Rows from block 3 of the text encoder, named by matrix and row number. Rows with one number belong to one neuron. Each number is 128 + 32 x the weight over its row's rms, rounded and kept within 0 to 255. All counts start at 0. After the name is the row's rms in percent of the matrix's.
# fc1: MLP up (text_encoder.blocks.3.mlp.fc1.weight, 512x128), inputs 0-127
# fc2: MLP down (text_encoder.blocks.3.mlp.fc2.weight, 128x512, transposed), outputs 0-127
fc1.404 104 [124 177 143 131 129 173 124 136  82 128  79 123 101 170  85 136  49 154 195 178 110  99 107 100 122 111 125 163 163 157  60 102 164 141  84  93  94  94  79  69 138 101 175 132 132 167 131 119 123 199 153 130 131 123  92 139  94  83  97 153 146 160  98 153 135 117 132 130 158 121 138 185 232 124  68 126 116 156 111 107 150 166 163 121 126 124 109 134 124 143  59 120 118 105 109 166 125  99 101 115 108  96 108 101 134 121 135 158 104  82 102 110 115  72 131 133 168 149 114 187 106 137  85 162 180 159 172  95]
fc1.405 089 [143  70 117 152  79  78 157  69 130 132 140  52 134  95 169 137  78 110 140 111 119  99 127 138 174 126 141 178  96 111 116 119  91 126 124 105  95 156 112  92 152 146 151 137 206 123  51 158 100  90 155 134 181 122 102  98 120 111  97  99 134 104  89 210  83 129  68 106  97 141 154 128 158 164 174 103 148  74 106 120  70 160  92 138 134  35 151 148 138 111 127 143 109 139  96 132 102 132 127 136 131  85 144 126 149  95  99 120 147 128 119 119 159 150 202 114 118  56  91 151 113 109  79 141  92 114 100 109]
fc1.406 076 [124 116 140 161  78 150  98 132 116 126  84 129 128 172 127 134 124 176 144 121 103 120 131 143 141 180 163 164 107 111 172 131 122 175 171 127 118  62 195 102 115 168 114 116  97 216  88  89 136  90 181 138 123 161 162 116 140 128  97 119 126 120 103 123 177 116 126 198 169 105  94 136 110 127 145 158 131 192 170  98 189 117 113 104 166 156 120  90  87 150 144 168 131 131 169 168 150 113 128 136  79 136 138 133 149  92 147  74  95 140 165 116  78  77 115 143 112 198 201 138 182 155 126 174  54 152 136 116]
fc1.407 123 [153 148 139 122  97 153 143 159 118 144  94 200 112 119 183  94 121 152  95  86 136 115 157 118  99 108 151 169  94  99  95  93  98 119  92 143  83  28 112 178  95 146 130  87 138 162  72 144 126 160 202 121 154 102  93 139  98  66 103 120 115 160 136 178 168  92 135 133 117 102  79 141 110 123 151 119  83 188 137 107 142 151 132  91  92 124 181 145 105 126 149  79 116 124 119 113 176 195 129  70 173  91 100 131 174 131 162 140 134 131 115 165 110 126  98 136 117  73  86 130 154 171 162 100  85 154 187 141]
fc1.408 081 [135 110 131 149 147 102 118 118  83 114 108  37  87  80 138 119 190  81 111 120 103 115 149 137 132 107 127 152 125 173 119  84 196 128 107 117 129  99  51 139 121 127  64 134  68 125  66 138 168 117 180 100 128 148 108 125 165 111 155 102 150 147  95 134 137 157 197 107  64  99 126  99  87 149 102  74 136 156 141 158 184 161 156 138 108 108  93 131 134 121 140 154 109 139 194 168 101 149  85 124 144 148 136 114 102 181 130 139 136 141  57 165 126 142 140 124 153  83  75  77  53 144  95 111 162 100 138 143]
fc1.409 094 [134 123  73  34  94 130 114  99 124 126  91 122 112 205 140 103 162 148 151 127  77 165  64 149 145 140 120 170 119 160 148 100 186 155  76  92 190 130 137 179 163 127 141 114 120 176 147 134  75  84 120 155 139 110 158 138 135  88  93 132 149 104  64 109  99  93 145 120 151 155 107 140 142 146  86 104 189  90 109  99 103 122  64  92 153  44 139 138 116 138 143  87 116 130 179  80  79 113 128 132 111 120 133 115 124 144 122 113 122  95 118 141 194 121 128 155 129 161 187 117 102 139 173  59 132 112 150  94]
fc2.404 102 [141 119 129 187 133 111 128 152 143 133 135 141 125 121 233 129 167 151 114 136 102 130 126 112 118 105 150 127 115 132 169 141 142 105 171 143 168 119 124  86 119  74  95 107 113 101 147 140 122 105  69 111 107 122 144 189 203 186 188  65 155 106 158  79  96 150 142 130 113 137 149 134  95 133 226 104  93  88 128 124 116 134  96 151 128  54 133 167 102  97 144 106 127  88 162  92 143 155 162 183 135 129 165 158 129 157 115 104 137 182  97 158 141 196 168  91 126  63 114 123 115 154 124  89  67 125  81 115]
fc2.405 100 [134 104 102 147 148 141 204 177 144 159 121 158 123 103 138 129 136 105 184 141  86 140 130  88  98  84 123 101 174 172 107 102 124 129  74 109 133 133 160 126 115 138 146 113 106  74 142  50 137 128 118 156  68 180 170 157 140 139 181 127 117 150 203  91  93 141 205 101 124 129 133  80 146  68  68 166 162 153 106 101 205 109 157 118  95 164  81 107 152 160 146 111 122 138  94 177 117 173 154 183 126  98 114 151 183 169 121 124 125 132  89 125 168 123 113 128 157 162 158  95 109 161 135 159 147 168 156 153]
fc2.406 086 [113 191 161  94 136 125 176 141 144 126 142 139  99 157 134 179 166  67 117 109 147  99 112 133 124 120 130 123 124  96  71 131 121 134  72 150 112  70  70 135  89  88 111 121 169  84 171 148 108 105 135  77  84  82 133 158 104 151 128 120 130 101 109 133  34  54 135 117 126 161 110 106  94 141 147 135 145 160 147 151  37 119 102 126 103 146 183 184 138 123 125 118  80 146 115  91  68 127 127  93 177 153 107  93 134  71 126 197 142 134  68 139 161 141 146 111 107  87 102  81 154 167 144  99  99 137 128 165]
fc2.407 109 [115 154 129 175 138 142 112 111 138 113 130 105 151 145 146 187 119 204 118 135 177 140 105 160  87  88 139 106 153 168 145 124 123 159 129 106 119 115 126  85 156 106 133 163 142  81 172  64 130 106 103 146 184 103 134 164 145 146  92  79 149  96 129 115 138  74 123 166 147 135 101  92 142 158 114 165 148 157  46 175 109 100 202 138  99 105 101 146 124 141 125 160  89  93 109 112 118 125 142 147  92  66 166 102 135 154  45 150  81 146 210  62 185 156 116  85 155 106 123  69 153  86 155 127 126 103 148 131]
fc2.408 084 [118 146  88 142 111 156 154  81 140 177 130 100 174 124 109 133  73 154 170 148 165 113  95 109 151  64 104 127 128 110 135 112  99 113 170 195 167 135 160 173 137 168 179  82 129 102 122 133 116 124 111 209 129  98 110 173 122 120  98 177 120  86 120 135  78 114  20 125 131  80 125 124 179  49 149 125 109  74 170  76  77 144  98  93 165 131 105 128  89 116 147 126 134 156 106  78  96 108 127 194 137 120 111 102 142  83 154 120 103 128 119  90 139  77 123 119 133 151  96 144 119  94 134 135  88  92  80 131]
fc2.409 100 [148 114  97 178 133 134 126 153  62 124 104 182 134  66 171  93 178 143 156 142 146 136  91 163 146 118  97 137 126 160  96 122 183 111 138 166 123 108 143 129  66 123 150 126 114  84 166 107 146 128 170  65 150 120 163 154 160  93 126  75 105 120 132 122 137 100 108 198  87  90  91  75 150 105 142 153 101 114  84 137 123 143 129  86 134 200 133  95 147  95 153 147 201 145  68 177  52  82 135 109 124 132 190 179 166 183 143 130 122 152 148 142 156 132 114 103 124 119 110 185  92 146 117  93  81 138 123  94]